From a checkpoint of a small text-conditioned image diffusion model.
Model: 22.1M parameters, arch dit, text encoder layers 10, text encoder norm rmsnorm, text encoder moe top_k, text encoder num experts 4, activation gelu, num experts 4, layers 6, width 384.
Rows from block 2 of the text encoder of a small text-conditioned image diffusion model, named by matrix and row number. Rows with one number within an expert belong to one neuron, the router's apart. Each number is 200 + 30 x the weight over its row's rms, rounded and kept within 0 to 999. All counts start at 0.
Before each expert's rows are labels from the 100 texts, of 14976, where the router gives the expert most weight on average: "fires on" is the input token at the peak. Only what is clearly more common there than usual is listed. The data: patchworks of several textures. In brackets: how many of the 100.
# router: router (text_encoder.blocks.2.mlp.router.weight, 4x256), inputs 172-255
# gate: expert gate (text_encoder.blocks.2.mlp.gate, 4x128x256), inputs 172-255
# up: expert up (text_encoder.blocks.2.mlp.up, 4x128x256), inputs 172-255
# down: expert down (text_encoder.blocks.2.mlp.down, 4x256x128, transposed), outputs 172-255

# expert 2
fires on: "and" (27); "marbled" (22); "scaly" (10); "triangles" (7)
router.2,168,250,236,192,196,220,164,209,227,161,245,235,164,219,229,191,221,258,215,145,226,214,193,186,248,225,250,225,235,173,170,178,233,164,200,175,166,178,232,208,242,193,146,203,148,225,242,241,221,218,221,165,153,214,171,180,188,177,229,159,239,168,177,149,234,199,252,242,147,154,232,187,249,212,208,177,230,216,221,225,164,175,209,223
gate.0,123,172,192,166,226,192,188,254,255,223,122,168,253,196,177,166,183,189,227,145,226,188,212,173,161,254,248,238,224,198,198,243,208,212,164,231,243,200,239,186,128,214,225,212,180,209,156,184,162,249,186,214,229,186,209,150,175,236,197,206,234,217,232,203,215,215,197,237,175,203,193,218,233,128,212,150,139,214,211,193,240,162,237,229
up.0,221,228,221,176,201,149,133,224,231,201,165,247,160,174,224,175,212,185,245,188,203,141,259,173,186,200,150,225,162,117,207,180,249,209,215,181,218,249,229,229,186,168,191,201,246,190,187,186,187,172,202,207,179,188,181,200,210,193,152,225,266,262,205,231,193,170,202,225,200,215,215,231,240,196,195,233,209,235,149,182,255,181,165,175
down.0,210,263,232,206,166,184,172,195,216,193,204,182,180,205,213,218,162,227,197,211,186,238,217,241,186,244,176,206,194,204,156,223,132,251,268,207,206,215,224,183,237,179,174,145,222,165,225,186,180,158,168,202,140,175,193,187,166,193,191,241,183,213,155,204,195,202,121,184,214,233,158,215,252,233,214,135,221,168,210,240,212,181,194,200
gate.1,256,192,202,173,190,200,161,209,184,198,178,149,223,167,193,152,172,223,203,179,199,204,150,187,204,198,162,204,200,192,212,210,113,207,157,159,189,218,253,183,176,183,192,188,184,135,271,158,187,209,278,234,194,147,202,219,131,188,178,238,197,147,220,284,199,175,245,227,207,204,229,180,153,184,208,186,188,163,147,163,159,268,191,165
up.1,214,175,150,164,196,208,224,229,197,166,238,228,177,202,199,205,204,226,174,249,196,159,213,210,212,193,210,191,205,188,202,225,198,252,214,207,199,136,183,257,153,238,164,180,190,137,237,212,213,131,192,220,206,213,157,229,202,237,260,200,240,141,199,237,212,208,191,178,193,250,249,159,221,213,143,247,160,210,267,173,194,201,223,184
down.1,201,190,220,201,231,205,267,182,222,202,220,198,167,212,201,218,153,189,156,204,129,199,208,213,159,178,199,224,201,204,229,173,188,206,168,181,259,181,195,202,187,169,166,227,178,185,226,235,194,176,210,197,216,174,158,220,222,182,254,194,288,176,169,204,219,251,216,254,198,185,211,216,183,260,198,189,171,200,175,201,217,194,185,205
gate.2,227,202,174,193,230,169,197,235,128,130,221,232,231,220,158,222,223,230,167,170,236,193,173,206,250,212,187,161,169,196,172,175,137,227,210,247,238,191,110,156,192,185,204,192,195,186,146,178,217,211,220,185,187,235,207,178,209,193,200,203,189,162,212,171,219,236,196,177,190,163,197,225,231,211,182,224,177,197,162,160,175,228,147,190
up.2,172,201,227,142,242,210,159,170,228,199,183,228,217,215,239,202,211,217,164,196,194,209,212,276,218,192,200,233,204,170,216,213,172,240,164,274,164,209,210,156,217,236,279,230,212,190,220,187,209,199,180,203,174,136,252,190,119,205,180,187,223,208,169,265,243,175,196,184,192,205,208,199,208,108,188,180,205,206,238,229,209,235,196,187
down.2,167,249,220,175,195,262,219,185,190,160,219,218,182,203,184,213,261,190,207,187,232,191,228,142,184,201,161,198,250,182,168,222,235,161,162,182,191,185,214,185,213,168,154,177,161,173,182,201,214,161,196,156,161,202,159,251,157,184,157,183,224,181,156,173,253,176,253,204,228,189,170,209,248,201,275,145,222,257,176,174,162,195,205,227
gate.3,199,183,181,144,214,213,266,156,164,182,256,183,136,169,205,147,143,171,256,165,160,169,206,224,198,120,178,182,196,205,201,184,155,186,173,182,160,189,213,195,188,190,209,204,215,200,211,189,192,220,187,190,229,202,223,196,154,154,230,206,185,228,209,199,143,192,230,162,242,190,229,158,180,209,215,189,260,219,214,185,188,189,202,245
up.3,176,161,212,192,184,203,180,211,141,244,151,166,231,206,167,114,159,199,246,222,150,211,189,213,199,116,180,178,230,191,181,213,153,166,172,208,144,150,187,210,216,185,214,201,224,226,189,186,189,173,185,174,266,172,216,187,238,146,220,162,181,208,236,201,212,213,203,245,233,195,252,141,182,171,198,209,216,221,203,246,200,164,210,197
down.3,232,175,190,190,171,167,234,203,237,188,162,230,185,171,184,225,210,200,197,228,203,191,203,215,261,219,133,281,231,226,199,191,221,163,144,239,230,216,184,201,197,240,237,218,245,216,179,281,176,187,187,226,187,174,253,180,254,214,237,231,198,176,209,187,194,208,248,207,164,197,176,226,192,229,157,231,192,155,177,157,204,234,194,184
gate.4,223,169,163,153,197,210,240,213,255,195,207,199,173,185,194,211,208,210,221,163,220,163,163,185,175,184,179,221,279,150,208,146,221,196,175,245,281,214,179,160,183,243,238,205,206,195,191,210,186,153,184,258,208,207,147,208,192,207,159,177,202,224,267,204,166,247,181,207,222,247,259,198,133,214,227,118,182,195,241,225,182,199,202,201
up.4,140,214,167,197,201,220,218,181,228,196,204,164,195,233,177,193,242,254,147,201,198,206,185,227,204,243,218,219,266,253,176,255,213,163,219,246,256,198,202,237,156,177,148,206,206,178,188,227,221,215,126,214,224,250,177,213,198,206,163,225,206,208,159,213,213,230,175,221,171,195,212,186,227,185,253,163,175,199,193,182,182,181,222,242
down.4,183,199,228,198,215,197,272,196,194,201,156,242,204,209,199,237,204,195,226,206,198,178,175,266,193,229,205,178,167,213,205,153,232,220,119,154,162,235,264,202,211,197,178,217,201,188,183,202,145,229,204,170,258,223,142,195,213,222,294,155,169,217,217,173,245,229,224,193,205,178,171,196,170,220,154,223,191,230,201,176,213,227,206,199
gate.5,164,182,183,184,147,168,195,204,181,197,196,218,199,182,200,236,193,168,171,260,179,161,229,163,170,206,197,196,151,257,231,198,226,246,226,221,181,217,160,198,212,175,176,233,239,233,182,204,221,242,234,197,151,193,155,237,214,190,214,190,219,184,145,249,158,187,226,162,237,243,186,245,175,215,156,186,223,157,204,180,210,228,211,144
up.5,176,208,198,189,162,180,236,188,233,228,217,191,211,170,234,231,157,205,168,277,150,103,208,209,176,254,199,172,161,202,178,198,213,270,233,226,203,258,136,156,192,180,175,171,228,238,159,186,212,199,237,218,212,192,198,226,219,239,217,188,188,161,213,233,160,165,176,177,195,196,214,230,211,253,187,179,224,164,220,212,210,234,192,208
down.5,232,236,180,183,165,201,167,230,226,148,205,237,141,201,239,188,210,242,209,192,195,197,221,181,222,166,179,204,215,161,187,250,178,185,214,144,224,197,253,302,231,205,186,178,221,150,212,233,216,188,209,167,171,240,139,194,206,218,225,206,182,242,198,238,162,230,222,223,174,198,159,203,191,199,205,246,200,205,169,277,176,214,193,208
gate.6,266,210,185,201,214,135,243,160,153,181,212,266,230,217,208,223,205,166,162,184,207,258,198,192,160,185,224,193,224,218,257,170,179,180,221,196,171,236,160,231,236,163,196,209,213,205,200,165,146,247,179,201,190,152,171,236,150,170,196,193,159,143,191,166,247,207,247,263,196,193,156,273,187,242,182,196,189,218,172,177,227,238,196,175
up.6,214,169,232,200,215,245,169,187,196,220,173,207,239,195,161,177,223,155,220,218,154,235,191,209,228,226,202,255,207,273,191,233,191,208,200,189,227,236,188,194,222,225,244,192,180,178,195,217,196,212,244,207,236,219,172,210,165,175,190,265,225,186,204,247,218,190,160,160,238,232,188,138,221,240,191,170,279,173,229,189,210,203,191,128
down.6,224,131,196,150,204,203,201,172,173,187,247,220,186,135,216,206,210,172,156,186,220,214,195,137,191,223,223,151,165,237,180,241,202,169,237,213,181,222,158,203,213,178,177,184,166,186,187,191,223,195,238,218,266,189,212,245,213,191,237,233,210,176,178,174,206,154,147,207,193,232,244,226,252,232,178,167,200,231,191,222,200,195,200,217
gate.7,216,221,244,167,242,201,157,202,147,204,217,245,199,195,184,239,184,185,219,120,207,188,192,204,230,164,212,158,203,224,197,207,223,185,139,212,156,268,97,179,208,159,175,171,188,204,181,193,138,251,181,187,212,169,171,164,210,196,231,202,223,145,192,187,190,181,241,209,274,226,160,235,140,175,151,232,205,196,170,226,192,228,160,172
up.7,246,196,195,213,219,244,166,161,215,206,229,231,208,221,167,180,232,213,145,241,231,211,207,216,249,229,192,216,182,146,150,221,237,205,185,199,199,133,238,194,192,266,181,199,215,130,206,193,220,219,181,216,163,176,184,217,188,214,191,126,259,167,198,191,203,143,204,221,167,173,141,229,243,176,193,194,231,183,206,173,255,225,209,225
down.7,176,246,233,178,160,161,228,195,143,260,201,207,233,219,193,202,199,178,235,218,161,167,212,201,223,206,195,191,197,199,196,246,256,219,176,196,193,132,224,215,238,165,186,182,212,221,220,183,190,203,239,173,223,214,158,234,193,175,181,188,243,228,215,177,185,191,201,226,213,188,221,261,224,220,203,223,214,214,250,215,191,162,203,225

# expert 3
fires on: "," (63); "camouflage" (9); "checkered" (8); "plain" (7)
router.3,261,198,206,224,259,200,232,200,190,213,216,168,218,224,184,176,199,180,250,208,212,205,169,227,181,203,170,152,205,204,196,198,153,192,195,254,248,150,180,180,176,241,229,182,178,214,174,142,199,199,194,201,228,179,206,188,172,198,176,191,199,207,244,212,199,216,133,193,216,210,210,179,201,235,220,174,201,184,213,208,200,206,158,218
gate.0,241,195,182,173,137,219,200,261,209,194,218,199,181,216,214,241,195,232,186,171,163,130,226,183,168,209,240,221,216,210,219,175,229,180,178,194,237,218,198,250,189,184,230,202,209,171,186,189,220,204,183,215,210,216,248,186,211,240,191,273,190,171,220,178,229,219,190,217,220,215,168,155,236,233,214,225,234,184,209,204,212,175,225,206
up.0,210,104,170,188,159,213,184,135,169,199,196,197,162,211,237,193,194,244,221,206,209,164,215,205,217,185,163,164,157,220,198,154,192,238,166,217,157,198,191,195,156,154,176,200,201,205,177,218,235,181,213,187,226,180,302,153,161,211,189,252,227,217,207,186,167,193,208,277,215,252,205,176,170,203,218,228,184,176,219,200,210,187,190,231
down.0,187,166,138,216,236,200,212,192,222,173,215,189,122,214,216,177,234,233,170,192,207,214,188,215,210,191,198,170,207,155,218,201,171,144,175,195,202,142,157,215,188,188,185,216,198,134,181,152,226,230,235,192,195,207,201,177,256,245,217,193,207,234,169,203,215,212,230,244,187,198,236,159,209,236,229,181,256,173,243,189,234,215,209,222
gate.1,230,203,156,208,213,157,243,198,202,221,187,219,181,203,117,200,177,200,179,203,126,163,218,191,147,158,125,248,201,237,206,215,199,219,247,202,222,233,196,212,203,178,242,269,210,234,241,220,179,205,214,222,221,231,247,195,200,202,227,196,201,210,229,221,201,205,204,176,222,251,183,237,248,215,171,231,204,198,266,215,212,189,270,170
up.1,149,202,185,189,135,163,158,167,203,209,175,189,217,153,189,236,236,179,181,198,191,167,272,201,238,208,235,226,196,272,222,198,192,222,237,155,213,218,170,171,257,168,224,241,199,225,215,200,206,223,245,218,163,193,211,212,225,192,191,190,205,188,219,223,189,233,192,185,207,209,180,202,222,236,215,196,211,195,241,190,209,218,283,183
down.1,202,200,239,241,216,227,216,171,252,146,231,179,157,222,200,182,238,233,200,180,231,221,200,219,210,195,228,202,222,160,235,214,186,181,187,186,230,147,211,197,226,238,165,209,162,229,202,212,243,237,196,180,223,195,190,158,211,157,205,199,219,223,246,220,225,197,179,232,91,215,186,214,184,214,230,167,248,239,220,223,196,183,147,193
gate.2,232,185,200,225,192,219,186,223,231,153,207,241,171,193,236,192,238,211,216,172,197,235,186,167,236,205,229,174,208,194,159,172,157,174,249,224,255,191,232,204,235,218,196,180,197,227,237,173,213,248,267,191,178,247,149,195,174,162,238,191,228,155,220,223,222,211,194,190,200,249,149,192,166,235,196,170,151,204,214,222,172,180,172,218
up.2,165,192,198,168,203,179,215,173,181,237,176,171,232,193,167,214,177,187,184,225,184,164,222,235,165,196,175,213,186,208,250,233,242,226,160,173,150,208,157,184,154,168,203,232,208,168,175,236,184,154,160,208,231,155,245,207,233,235,163,213,182,240,174,183,184,184,198,204,198,168,252,218,217,160,195,231,257,191,182,188,237,237,226,187
down.2,250,214,199,228,230,218,253,212,196,228,199,189,188,249,202,151,204,202,238,188,229,193,177,259,160,195,192,194,209,166,173,221,171,198,147,252,192,159,171,195,186,244,210,195,175,196,169,155,153,187,181,222,226,181,226,145,203,224,236,169,204,211,270,193,177,212,150,193,220,213,239,177,226,181,221,201,206,156,231,238,199,198,208,226
gate.3,206,179,181,217,174,197,224,220,180,215,209,246,135,179,225,191,218,230,220,151,209,171,215,196,178,206,220,178,184,203,194,209,195,201,144,142,188,245,189,210,186,262,217,163,216,265,227,200,180,250,222,231,185,200,155,215,176,196,205,210,227,207,230,215,191,227,149,220,168,195,187,180,216,180,253,168,150,168,220,199,214,182,223,161
up.3,153,218,178,191,221,201,166,218,216,173,209,186,191,202,175,190,210,165,169,186,190,193,182,202,234,228,80,300,224,213,196,224,229,178,182,194,178,200,204,214,214,172,181,204,170,192,210,190,192,171,163,227,177,225,227,149,222,174,212,179,182,208,229,198,139,251,174,225,235,188,204,230,250,225,209,200,205,129,199,142,196,180,192,208
down.3,209,207,221,193,164,163,228,200,236,226,206,215,174,188,205,226,165,199,190,226,154,194,176,178,149,157,183,247,231,217,185,176,162,239,166,189,187,183,241,193,251,269,176,265,116,210,241,190,177,185,163,185,254,165,181,215,181,230,210,216,192,267,201,209,216,245,193,169,230,217,173,181,217,167,212,172,189,123,215,200,174,199,245,179
gate.4,186,181,200,121,224,172,191,180,188,247,181,179,186,178,152,272,225,219,211,197,193,159,241,200,187,205,166,205,126,218,270,227,243,227,190,164,197,178,199,212,157,209,223,221,250,179,214,181,176,185,190,229,203,149,227,250,202,175,222,198,187,221,158,207,186,237,198,222,224,208,197,207,194,172,199,227,221,195,236,147,228,232,229,239
up.4,260,189,221,200,225,224,190,156,157,207,208,220,187,248,182,180,190,260,196,216,221,123,205,236,180,171,152,215,207,212,203,166,220,184,172,278,210,223,262,221,145,183,207,203,224,227,218,248,225,192,197,177,225,152,222,216,194,208,229,221,232,196,181,234,206,197,222,158,213,167,202,196,164,137,220,236,203,199,171,202,210,140,222,230
down.4,203,215,243,246,180,240,224,198,193,183,184,210,181,247,193,174,278,205,209,213,222,211,215,208,235,261,256,216,287,242,199,221,171,157,166,248,270,171,203,151,200,207,220,175,173,182,210,189,192,218,237,150,208,163,210,175,198,216,194,175,225,205,216,192,254,176,191,218,185,172,228,208,167,186,233,169,199,203,233,230,203,152,166,217
gate.5,182,207,191,187,128,201,175,173,222,170,173,216,223,195,230,258,233,263,178,191,165,222,204,216,217,174,185,182,202,212,229,256,262,218,223,132,236,234,176,244,259,167,158,210,203,179,192,228,185,216,204,206,173,131,228,141,178,199,221,195,213,219,175,139,214,239,202,261,175,195,189,161,215,147,215,223,167,194,214,201,197,183,215,190
up.5,197,196,171,215,217,244,238,122,169,196,150,204,191,155,181,227,227,241,237,253,182,186,129,209,162,226,210,217,143,170,153,191,200,230,126,201,177,180,191,193,232,223,213,230,184,218,224,180,162,221,198,193,255,211,223,170,212,194,179,211,242,175,226,239,164,162,223,185,201,207,244,187,201,190,229,198,243,211,170,188,212,213,144,273
down.5,171,202,259,218,217,178,151,183,239,223,197,156,236,175,179,228,235,204,247,185,257,168,209,197,177,218,177,184,186,233,209,187,201,194,210,270,193,184,224,194,197,186,169,276,174,270,199,190,157,182,156,203,194,245,231,223,204,217,203,202,198,196,180,205,190,278,152,154,188,218,211,172,219,197,191,182,176,206,174,180,203,158,227,189
gate.6,159,174,179,201,200,206,181,238,189,224,180,229,212,145,175,225,186,197,155,200,205,148,211,125,255,185,276,223,162,234,203,198,115,213,265,196,170,229,211,211,222,234,193,209,211,237,223,185,187,163,219,245,213,233,201,203,216,215,235,261,211,226,144,220,196,180,230,166,195,222,166,180,180,210,196,195,200,237,218,229,229,187,286,177
up.6,148,194,236,224,133,192,158,190,191,179,165,200,175,188,190,195,223,162,216,181,158,194,182,149,194,205,261,186,186,219,217,189,224,190,245,193,218,220,269,216,194,210,205,243,200,243,230,195,229,213,234,205,206,230,207,190,221,202,241,224,217,166,137,190,210,229,215,223,220,180,167,235,182,234,156,175,205,193,195,231,199,232,283,249
down.6,199,235,220,160,166,200,163,190,184,248,155,252,235,193,218,216,193,212,179,222,188,190,173,198,214,203,202,236,221,199,199,200,178,187,171,232,189,172,267,188,215,173,142,217,182,260,208,234,235,177,225,193,182,225,181,196,212,198,200,201,189,204,205,169,208,158,238,165,185,214,175,214,186,197,219,235,230,232,289,138,169,230,163,214
gate.7,217,212,181,208,228,225,198,164,225,234,214,166,175,203,189,189,188,167,215,194,173,158,275,206,183,189,166,164,194,199,231,216,210,263,199,224,219,242,208,217,176,189,194,187,203,150,186,189,207,167,140,200,197,174,223,187,239,241,241,189,144,226,213,191,192,209,174,208,171,212,252,180,273,138,215,238,206,191,189,209,239,225,158,150
up.7,212,168,172,202,194,234,222,192,187,238,186,204,175,191,145,211,134,198,179,192,201,148,238,220,158,134,190,220,133,171,193,256,214,221,209,222,193,265,143,182,135,204,227,191,210,168,150,185,194,182,172,238,232,168,230,181,229,218,215,243,165,237,235,288,182,184,201,165,235,256,192,206,203,162,223,249,153,185,162,191,179,238,218,177
down.7,180,239,223,213,241,172,236,168,212,209,211,199,216,250,243,165,269,208,212,186,192,211,218,163,210,263,194,176,207,242,230,186,203,231,198,214,203,206,214,235,242,245,180,175,172,163,199,234,227,142,142,167,180,216,217,177,140,195,226,130,216,210,178,150,188,176,211,247,143,227,202,149,253,201,187,181,231,223,201,212,192,216,140,155

# expert 0
fires on: "speckled" (13); "checkered" (13); "studded" (11)
router.0,198,136,148,167,147,211,196,212,181,223,157,208,182,151,179,221,181,186,154,214,164,184,240,178,214,163,192,234,138,204,209,222,204,226,215,149,171,274,217,218,190,168,216,218,277,180,228,208,186,210,219,238,206,213,191,193,236,243,218,249,179,207,189,233,185,205,200,161,240,238,154,241,179,172,181,225,169,211,181,186,224,210,219,190
gate.0,155,213,196,186,162,192,192,202,223,192,139,126,104,224,249,199,165,140,187,242,189,151,177,175,139,236,209,196,198,247,205,206,214,221,173,193,226,194,158,197,222,193,212,194,168,158,207,245,218,242,207,149,221,195,177,239,212,233,223,207,209,164,177,217,213,145,197,167,168,243,217,176,154,228,193,167,230,183,191,209,270,195,184,197
up.0,244,211,208,201,206,232,273,176,222,233,181,218,173,213,233,164,197,140,197,192,173,191,201,236,193,254,144,169,184,200,214,170,148,229,211,160,240,241,170,230,195,205,170,188,242,218,214,219,192,194,244,201,208,184,187,176,162,140,211,181,164,223,212,188,206,195,162,183,142,228,176,172,226,224,205,174,112,195,191,202,170,198,240,211
down.0,171,178,206,203,251,222,231,221,216,246,167,207,226,220,185,148,191,187,203,140,167,208,174,168,198,231,166,259,204,201,163,194,244,245,195,138,158,230,218,154,175,188,220,255,179,164,191,257,208,150,224,203,193,222,216,246,238,271,178,215,201,192,292,143,249,231,196,214,182,213,226,191,171,161,217,147,210,228,190,199,161,213,218,224
gate.1,239,224,198,193,193,221,203,193,178,206,155,185,224,200,202,217,163,281,223,175,157,163,155,175,143,180,225,226,187,192,215,155,180,222,253,222,216,225,168,242,214,184,138,202,214,192,187,240,203,130,196,199,178,189,198,231,203,151,181,170,229,238,178,185,207,183,198,260,182,230,174,192,166,202,230,228,173,178,226,158,201,180,187,188
up.1,247,214,241,193,220,194,229,138,185,212,169,166,162,195,221,207,195,211,175,278,182,212,184,213,168,197,121,220,222,169,245,171,195,151,189,102,269,195,176,192,236,204,198,230,212,272,208,228,249,226,199,196,162,206,191,214,275,232,193,259,191,221,234,143,186,195,242,211,179,202,202,236,183,182,223,157,228,190,144,217,186,197,134,187
down.1,168,248,154,110,193,229,231,160,179,182,177,235,163,217,188,192,159,231,189,218,222,231,198,167,238,212,197,226,209,187,195,213,226,195,199,171,191,258,205,192,207,228,202,211,197,204,177,220,205,178,261,228,207,242,242,198,167,223,183,227,185,194,214,263,241,198,168,186,150,219,171,219,179,161,231,202,216,212,155,198,203,211,220,205
gate.2,214,201,199,211,192,136,240,193,143,224,156,188,168,203,170,228,184,148,236,193,246,169,197,193,227,209,183,198,165,151,207,178,236,170,152,198,204,206,165,250,190,229,208,163,217,272,232,196,183,142,159,212,201,161,186,237,188,187,154,214,191,232,186,184,185,226,233,219,186,185,185,218,191,189,208,194,288,175,168,194,213,202,195,145
up.2,160,165,187,116,199,210,217,242,189,185,187,165,190,238,192,222,182,221,190,164,206,172,195,228,185,205,229,203,193,209,169,241,174,243,241,182,167,205,206,224,222,266,193,233,228,211,215,187,177,184,203,162,188,224,191,244,186,79,233,211,200,193,154,211,145,220,193,228,120,194,230,186,182,260,181,184,163,233,215,250,155,165,213,205
down.2,208,215,226,157,194,186,210,176,207,141,214,217,184,224,212,258,197,210,222,207,217,184,173,202,224,218,216,183,182,253,191,179,147,219,227,259,184,207,229,153,174,188,232,213,218,227,212,225,179,209,203,173,231,242,210,249,184,151,214,183,162,246,129,157,225,278,219,208,221,160,168,138,232,200,146,209,169,217,170,176,219,185,226,169
gate.3,189,211,184,203,201,187,192,193,243,239,203,222,178,226,152,139,238,182,218,201,235,232,236,195,218,233,180,255,227,139,153,215,169,187,200,213,201,129,202,191,240,186,214,199,175,223,160,200,250,207,169,204,185,199,196,141,220,172,187,184,157,175,240,173,186,211,209,192,207,172,198,195,172,228,210,165,228,160,162,188,269,229,189,174
up.3,136,181,158,243,163,208,217,165,202,178,228,200,207,257,206,193,247,199,180,211,199,162,255,232,207,210,208,162,243,146,208,237,242,221,186,188,195,178,158,188,174,245,273,219,219,185,212,203,143,191,199,230,215,208,237,193,192,160,219,200,147,190,249,170,229,185,222,208,190,191,268,221,223,168,240,244,190,175,198,221,185,199,206,252
down.3,134,194,172,175,215,224,190,197,192,207,236,238,224,179,142,225,229,164,152,186,199,222,260,226,220,182,221,193,210,158,237,252,201,199,239,242,216,258,136,243,182,208,211,239,249,237,207,182,155,237,135,201,209,155,197,213,190,217,191,151,236,170,167,180,235,194,237,174,163,189,223,192,157,175,218,196,156,196,306,239,207,195,229,253
gate.4,161,206,192,258,206,218,210,220,248,229,228,203,202,194,155,261,188,244,216,201,240,184,188,214,177,230,203,224,206,184,253,220,183,252,172,189,150,174,223,225,174,181,171,124,202,230,184,208,229,208,153,214,226,200,218,166,220,217,198,197,194,129,233,185,202,153,176,135,215,137,172,222,247,195,196,201,203,181,189,149,248,191,221,176
up.4,242,172,185,214,208,179,209,210,224,222,173,196,208,219,189,191,218,217,148,160,207,126,153,148,180,204,184,197,188,183,229,151,252,164,200,210,202,199,218,237,147,182,204,224,185,182,187,175,187,193,155,208,211,222,192,197,227,151,179,186,247,207,189,164,241,222,161,174,183,177,183,188,204,195,202,276,188,153,148,165,157,223,222,191
down.4,202,162,245,186,214,204,199,182,177,154,165,200,146,205,180,252,218,233,182,162,215,158,204,210,158,197,179,185,176,171,224,188,190,176,223,223,200,169,157,237,171,226,225,192,188,171,198,196,157,198,225,231,168,202,209,152,203,160,223,168,239,212,234,175,236,231,190,187,199,168,187,163,229,227,239,200,182,247,216,183,261,151,162,219
gate.5,147,208,229,201,232,218,156,179,192,225,129,212,217,191,175,260,212,162,168,239,188,219,262,207,216,202,183,250,174,191,186,188,165,198,175,203,179,232,181,153,193,175,188,247,229,197,161,200,177,185,183,204,237,218,222,251,245,222,225,208,227,204,164,211,186,176,192,171,203,232,172,196,184,241,187,200,176,211,200,184,251,207,277,234
up.5,195,181,129,183,240,216,182,179,205,186,189,257,154,167,201,204,229,196,172,249,194,170,196,209,248,157,190,165,156,133,221,193,213,193,163,131,154,214,196,209,240,197,247,239,201,208,210,201,145,239,195,251,222,198,220,251,194,236,242,179,195,138,176,193,177,158,168,180,197,163,165,235,235,174,222,205,168,168,154,185,211,179,224,239
down.5,186,177,194,231,184,244,257,199,197,146,173,181,153,163,256,194,224,168,191,209,201,219,186,220,174,192,209,249,213,217,174,217,182,221,225,178,180,231,165,244,209,175,233,205,204,216,230,174,232,210,216,178,202,150,155,221,200,259,216,262,239,180,214,170,296,178,215,204,169,216,198,205,163,195,204,212,220,223,191,219,179,198,232,254
gate.6,238,220,248,218,209,185,185,177,227,180,229,184,207,181,212,227,199,204,133,171,198,206,192,246,177,151,166,244,258,232,176,200,204,174,161,191,232,167,149,176,210,224,181,168,215,193,215,238,206,180,201,223,208,164,207,249,225,173,198,257,212,164,220,156,245,211,153,141,191,157,214,209,161,217,201,192,193,195,191,179,201,233,200,200
up.6,223,175,201,230,183,181,194,176,238,215,176,208,173,206,233,145,148,210,211,230,202,156,164,206,193,188,224,220,215,115,240,183,148,237,205,205,190,177,126,172,191,250,252,210,218,157,214,201,182,212,186,185,148,185,207,248,217,203,220,237,205,192,226,191,217,168,187,186,152,144,215,204,142,284,226,205,244,219,222,230,215,204,220,232
down.6,205,184,198,209,216,247,243,143,201,202,162,197,226,173,183,180,213,187,133,213,144,190,272,246,217,165,212,217,209,243,226,240,190,179,229,150,182,187,211,171,268,180,245,222,214,212,198,207,190,222,184,199,138,165,200,192,245,209,178,175,186,132,210,181,226,244,192,181,211,172,209,124,228,227,187,276,193,151,199,202,224,192,253,167
gate.7,153,244,224,182,224,156,211,199,198,236,246,242,186,194,145,167,189,245,218,228,186,242,227,132,234,237,220,187,129,180,210,142,190,218,191,196,203,215,191,247,212,186,182,202,178,203,232,201,227,227,196,257,134,232,184,152,191,173,235,179,155,180,206,208,192,201,217,214,184,188,221,206,228,242,177,234,206,193,211,229,220,233,171,199
up.7,197,195,177,166,171,216,210,235,156,218,216,228,238,273,174,197,239,190,186,237,232,203,205,218,218,198,188,156,210,245,226,218,146,221,223,216,204,185,206,217,218,222,212,186,170,226,213,218,192,174,260,177,164,204,200,257,180,213,204,232,209,173,129,228,217,177,196,197,215,208,172,181,210,191,218,217,172,194,152,155,257,158,199,176
down.7,211,233,201,194,172,212,205,148,206,216,229,185,177,183,190,196,195,222,202,251,187,233,247,158,229,182,241,213,166,183,199,160,166,135,183,227,183,210,173,182,189,190,219,195,258,221,176,191,244,239,171,231,207,217,246,205,180,176,213,197,252,170,177,184,153,147,234,229,175,196,238,227,234,253,221,196,222,203,221,230,197,183,200,254